{"encoder_arch": "resnet", "model": "contrastive image-text model", "dataset": "short English words printed on busy colour backdrops", "train_examples": 22605, "image_size": 48, "crop_scale_min": 1, "horizontal_flip": false, "tokenizer": "word", "vocab_size": 241, "loss": "sigmoid", "embed_dim": 256, "encoder_norm": "batchnorm", "encoder_activation": "relu", "encoder_drop_path": 0.05, "encoder_depths": [5, 5, 5], "encoder_kernel_size": 3, "encoder_stem": "deep", "encoder_avg_pool_shortcut": false, "encoder_widths": [48, 96, 192], "text_encoder_causal": false, "text_encoder_width": 192, "text_encoder_layers": 10, "text_encoder_norm": "rmsnorm", "text_encoder_norm_position": "pre", "text_encoder_activation": "swiglu", "text_encoder_mlp_ratio": 2.67, "text_encoder_head_dim": 64, "text_encoder_fused_qkv": true, "text_encoder_bias": "all", "text_encoder_qk_norm": true, "text_encoder_parallel_block": false, "text_encoder_inner_norm": true, "text_encoder_positions": "rope", "init": "xavier_uniform", "residual_init": "none", "optimizer": "soap", "beta2": 0.99, "lr": 0.0039, "beta1": 0.95, "shampoo_beta": 0.99, "eps": 1e-08, "precondition_frequency": 16, "max_precond_dim": 1536, "one_sided": false, "adamw_lr_other_params": 0.0018, "ema_decay": 0.995, "steps": 4200, "batch_size": 512, "epochs": 95.1, "lr_schedule": "cosine", "final_lr_fraction": 0.01, "warmup_steps": 210, "weight_decay": 0.1, "adamw_weight_decay_other_params": 0.01}
Rows from block 12 of the image encoder of a small contrastive image-text model, named by matrix and row number. Rows with one number belong to one channel. Each number is 50 + 10 x the weight over its row's rms, rounded and kept within 0 to 99. All counts start at 0. After the name is the row's rms in percent of the matrix's.
Before each channel's rows are labels from the 100 images, of 14848, where the channel reaches its highest value: "top examples" is what is common among them. Only what is clearly more common there than usual is listed. The data: short English words printed on busy colour backdrops.
# convs0: first 3x3 conv (encoder.blocks.12.convs.0.weight, 192x192x3x3, each kernel summed), inputs 0-191
# convs1: second 3x3 conv (encoder.blocks.12.convs.1.weight, 192x192x3x3, transposed, each kernel summed), outputs 0-191

top examples: the letter p; the letter m
convs0.82 102:63 42 63 51 28 44 56 40 47 48 31 59 35 47 59 39 43 36 44 53 59 48 69 46 44 48 53 40 36 47 50 60 50 55 46 60 46 72 52 59 52 59 47 55 72 54 66 46 57 52 44 45 53 45 52 53 47 67 42 57 52 47 36 46 49 37 49 62 31 44 56 64 45 62 64 28 65 43 48 64 64 48 64 60 48 47 25 48 60 32 67 49 48 41 66 77 39 25 44 44 51 34 41 40 55 62 32 35 46 64 50 43 53 48 64 53 36 70 38 52 44 42 28 50 53 47 59 56 51 58 57 50 65 50 49 49 54 51 57 41 51 54 33 46 38 39 62 52 42 57 39 42 50 49 43 35 48 56 56 53 42 42 70 38 50 50 50 38 44 49 50 33 47 63 39 71 53 59 58 66 47 54 46 39 38 65 53 53 46 51 53 48
convs1.82 099:51 46 51 43 78 34 57 54 45 44 48 44 57 46 40 43 48 52 52 42 42 43 62 51 55 40 55 55 44 54 40 46 48 39 52 36 48 75 53 36 57 57 49 50 38 50 60 54 53 47 47 40 54 38 40 42 38 44 53 48 43 62 66 41 55 69 31 53 59 55 55 48 62 50 55 58 44 26 34 56 42 46 62 42 55 49 39 42 43 42 61 52 48 68 31 27 52 31 44 55 47 28 70 57 45 41 42 48 47 46 39 56 50 47 63 40 45 47 46 58 52 36 59 54 52 45 47 43 55 62 42 39 57 32 36 58 42 79 44 44 46 44 28 34 41 49 40 56 59 46 60 49 39 52 48 61 25 40 54 53 57 42 52 39 54 53 59 48 42 53 55 49 61 49 45 57 39 30 35 78 44 56 74 63 34 63 39 54 50 40 49 38

top examples: the letter p; the letter m; the letter c; the letter u
convs0.147 103:49 48 53 44 52 46 58 39 47 46 44 49 52 49 59 44 60 63 57 51 50 58 63 43 34 45 43 27 53 41 47 58 41 67 36 57 48 45 45 41 62 53 61 41 54 60 49 46 35 36 49 50 58 41 37 32 52 74 57 39 61 38 25 61 56 50 56 38 38 50 40 49 52 47 49 48 49 47 55 51 53 53 49 49 47 42 73 50 32 58 38 43 43 51 51 47 58 56 71 33 33 44 53 74 52 63 37 41 38 45 56 63 41 71 46 47 34 50 49 64 43 52 58 75 64 58 52 63 47 50 65 55 63 48 39 49 52 52 41 35 56 54 28 38 45 60 52 65 61 31 54 32 58 49 46 59 48 60 44 33 38 36 49 47 61 63 40 36 52 49 57 64 60 44 47 57 60 58 52 49 38 56 68 35 39 37 44 62 53 33 62 54
convs1.147 102:53 42 56 57 37 25 54 50 39 36 60 45 56 39 39 40 66 35 42 53 52 52 61 54 37 48 60 44 53 52 64 41 49 47 54 47 43 46 56 61 35 60 56 53 44 58 47 49 32 58 66 62 55 70 39 46 48 73 40 53 43 58 60 47 41 62 28 35 59 49 48 50 53 71 53 56 52 39 62 55 36 46 41 37 67 48 46 43 51 35 52 36 66 48 37 48 49 52 56 54 48 65 53 49 34 35 54 57 42 52 38 55 43 50 45 26 43 46 67 34 63 61 41 57 63 51 49 55 46 20 48 45 49 60 51 64 43 60 43 48 38 53 54 31 57 45 55 59 50 36 41 40 56 51 60 48 44 46 39 72 51 40 50 49 37 41 42 50 35 71 24 47 58 59 44 62 63 56 38 60 45 54 54 50 59 52 47 37 47 68 35 47

top examples: the letter p; the letter y; the letter j; the letter u
convs0.63 100:41 49 37 55 54 48 53 37 48 48 49 39 49 57 61 40 43 53 54 65 43 46 49 42 54 45 37 43 34 43 53 60 34 54 42 45 64 52 48 61 37 51 68 58 49 47 43 32 56 61 56 52 45 47 25 56 46 45 57 55 56 50 55 43 48 58 41 63 74 48 43 50 46 67 45 43 52 60 30 51 39 52 59 39 56 56 51 57 71 47 50 54 40 40 75 41 69 50 34 60 54 44 32 40 64 40 60 66 64 38 23 54 27 50 33 52 41 46 28 48 32 46 51 36 53 52 48 39 52 64 51 58 43 48 38 51 51 63 55 58 38 48 73 67 54 65 51 67 42 45 56 45 38 40 38 59 42 64 31 42 40 42 57 59 57 53 54 56 54 58 58 62 41 57 61 64 46 42 43 48 51 60 50 38 40 50 37 41 58 34 47 60
convs1.63 098:47 45 47 63 71 50 57 51 56 54 30 72 38 35 38 48 49 58 45 43 48 48 50 65 51 60 45 37 52 40 52 55 65 48 44 63 51 47 39 59 59 45 31 42 56 47 50 60 27 50 39 52 29 58 57 46 20 33 61 62 56 56 62 32 32 27 53 54 37 58 48 56 33 52 44 43 57 60 48 56 54 46 53 47 59 53 58 50 54 46 43 57 46 43 48 56 36 44 49 36 55 59 45 67 46 53 29 54 43 39 51 46 39 61 54 48 37 49 47 63 36 67 51 51 41 45 51 48 63 54 54 32 41 43 65 53 62 56 51 44 67 49 65 48 37 37 50 51 50 42 39 71 44 62 49 48 45 65 54 70 55 57 51 29 50 52 54 64 47 36 37 55 56 65 61 60 50 48 53 52 44 54 58 32 38 36 65 63 70 58 45 57

top examples: the letter p; the letter o; the letter h; word: shop
convs0.191 090:35 59 72 43 53 59 38 54 63 48 49 43 46 49 59 36 48 49 47 49 67 42 50 48 31 30 45 34 43 69 34 61 35 43 52 52 42 69 49 51 48 48 58 52 38 71 54 49 49 23 52 34 44 44 51 57 47 48 54 53 43 43 56 50 68 50 55 53 51 53 64 48 49 40 49 52 54 61 55 58 54 37 60 46 41 60 30 48 32 41 53 28 47 65 46 33 43 44 46 42 59 58 45 52 43 52 38 54 49 34 63 47 47 52 38 46 71 42 68 46 42 48 58 50 65 36 30 53 60 40 62 25 46 48 44 62 54 34 61 53 36 46 59 46 55 52 51 52 36 46 57 40 38 52 43 50 78 54 50 44 42 39 31 40 36 55 49 64 56 40 52 51 64 67 59 68 53 41 48 62 50 49 59 39 42 41 49 46 31 64 51 51
convs1.191 090:58 35 50 56 48 57 55 53 40 49 43 44 61 42 50 61 61 51 53 56 60 46 54 49 51 56 60 55 58 62 42 49 56 53 25 44 56 52 29 51 46 62 64 61 47 43 41 47 39 38 63 61 61 54 59 49 47 62 59 42 42 61 69 35 38 41 54 38 44 44 30 51 46 68 45 37 67 53 40 54 61 68 52 56 49 58 58 48 32 57 54 58 45 58 57 46 56 36 44 34 56 51 48 60 67 47 54 30 41 59 40 53 41 47 44 47 58 28 62 59 58 29 41 49 47 43 60 63 57 42 62 63 47 49 55 58 58 66 44 49 45 51 39 34 64 58 54 42 53 42 54 37 61 38 61 63 49 59 47 56 39 56 61 43 51 43 60 35 75 41 43 44 69 39 48 63 70 57 68 30 49 67 46 50 53 52 41 73 47 37 53 34

top examples: the letter t; the letter i; the letter h
convs0.171 095:55 56 39 41 60 37 53 30 65 35 79 37 58 50 28 56 45 42 53 61 51 75 51 49 58 39 43 30 43 46 52 40 49 56 38 49 40 48 48 39 50 39 51 42 49 44 51 42 44 46 47 35 39 50 55 59 48 59 40 66 42 56 55 53 63 54 37 61 29 49 58 54 42 42 58 44 61 47 39 36 56 42 53 49 45 58 51 40 45 51 43 42 51 57 53 59 55 46 32 56 59 39 34 62 59 65 40 62 66 41 57 71 48 49 50 39 57 48 60 43 45 70 46 38 51 63 41 62 37 51 26 41 60 61 51 46 46 26 41 54 60 51 50 67 52 35 42 45 40 55 38 66 39 61 43 50 54 43 54 55 41 51 52 58 47 62 69 35 50 50 51 39 69 40 49 45 54 47 54 38 61 62 44 67 67 58 56 51 24 57 48 42
convs1.171 085:45 35 48 38 40 46 74 47 32 56 59 57 48 57 34 65 41 45 55 49 43 58 40 33 38 48 44 56 47 58 61 62 52 82 45 67 57 46 61 36 63 47 56 53 51 43 50 54 58 43 37 53 48 64 53 47 47 51 44 56 48 56 46 61 55 53 65 43 52 69 55 34 49 41 54 63 63 47 44 45 54 61 37 62 39 39 59 40 65 42 37 47 47 60 58 55 54 57 38 34 50 52 40 53 49 57 69 55 44 51 67 49 55 52 44 42 32 29 44 66 50 67 51 31 51 38 35 37 54 44 44 56 39 56 38 60 53 33 60 61 54 45 52 62 47 51 50 45 40 68 33 53 60 47 50 55 39 57 63 69 84 51 55 47 40 46 51 59 46 42 47 40 64 53 51 24 40 44 55 53 60 58 49 39 51 54 72 57 53 44 44 60

top examples: the letter p; the letter u
convs0.68 086:37 31 60 50 49 47 51 58 40 61 54 49 59 44 36 56 37 39 41 61 52 65 45 38 50 61 44 49 51 41 47 37 59 53 56 46 41 50 57 60 44 37 69 39 46 43 74 37 58 50 53 38 36 71 47 73 36 69 66 47 50 46 40 66 51 48 51 57 46 34 58 47 54 44 60 41 35 63 34 47 50 53 30 54 55 60 42 37 54 28 43 43 45 43 64 54 40 44 45 58 44 49 37 57 59 38 44 53 33 50 50 53 56 49 55 36 56 61 38 50 52 60 52 43 53 47 63 56 58 59 70 55 38 36 38 53 40 52 54 50 50 58 57 68 32 47 45 47 47 47 43 73 64 47 49 40 39 67 46 47 47 26 59 36 48 55 43 37 40 46 52 44 55 44 38 68 65 41 64 46 40 55 71 53 43 56 66 32 52 62 39 42
convs1.68 087:37 57 45 76 70 60 64 44 44 31 54 58 56 58 49 56 50 53 43 68 46 59 50 77 46 48 56 57 51 55 73 51 51 47 39 59 39 49 50 31 49 62 45 47 54 58 48 56 50 43 52 72 63 49 52 37 44 69 55 64 49 42 49 51 69 45 52 45 61 50 66 46 64 34 53 26 61 41 48 57 32 56 39 61 52 54 44 56 58 35 41 47 46 77 52 51 44 32 47 48 50 47 60 70 66 50 37 64 70 71 37 54 59 43 42 56 46 57 50 27 52 47 44 48 46 71 45 55 43 54 43 55 49 34 49 49 53 30 48 44 62 42 51 49 41 50 54 47 50 46 47 52 55 55 61 35 38 61 55 60 41 51 62 51 44 48 51 58 63 42 48 66 51 33 61 53 62 51 52 55 61 59 34 67 42 57 45 58 67 49 55 45

top examples: the letter t; the letter i
convs0.93 101:55 58 45 46 42 60 61 32 49 35 52 45 50 55 40 42 43 29 52 58 54 63 39 54 48 61 52 46 58 59 59 54 40 55 43 57 60 49 59 41 61 35 52 54 47 67 53 71 50 41 38 52 34 54 54 51 58 59 62 48 55 54 59 54 49 70 52 40 61 39 69 55 47 35 53 49 47 54 49 55 52 51 49 44 45 52 41 51 38 42 45 34 39 25 32 50 48 56 34 56 45 42 46 47 56 46 43 51 50 40 66 60 46 44 51 45 48 42 63 31 43 56 55 24 72 77 51 48 50 52 48 70 48 58 43 54 43 64 39 51 64 41 75 53 54 50 43 57 43 36 44 40 49 41 54 48 53 46 46 58 43 37 52 33 38 33 53 45 60 42 31 50 52 59 55 66 54 47 65 78 56 49 18 50 56 47 62 52 49 60 29 38
convs1.93 092:68 60 53 58 59 68 49 47 53 48 28 60 43 61 32 61 44 42 25 63 46 51 57 49 43 67 55 50 44 60 49 44 63 54 45 58 51 55 52 53 56 57 35 43 51 48 83 68 54 41 41 51 40 55 48 44 66 49 38 49 44 52 53 69 45 40 56 61 64 46 67 41 59 62 45 48 45 54 65 57 54 51 43 47 39 56 56 57 37 43 53 52 62 56 55 56 59 71 41 58 56 36 54 55 60 41 61 54 43 60 44 58 49 56 44 65 57 39 47 44 56 47 37 45 61 52 55 45 51 59 59 60 29 64 44 64 33 54 38 52 49 55 47 34 62 54 54 43 32 26 33 46 52 66 37 45 48 48 55 77 26 58 59 50 44 57 50 49 60 57 60 61 55 50 45 45 53 40 43 61 67 31 47 66 38 46 58 38 38 52 43 39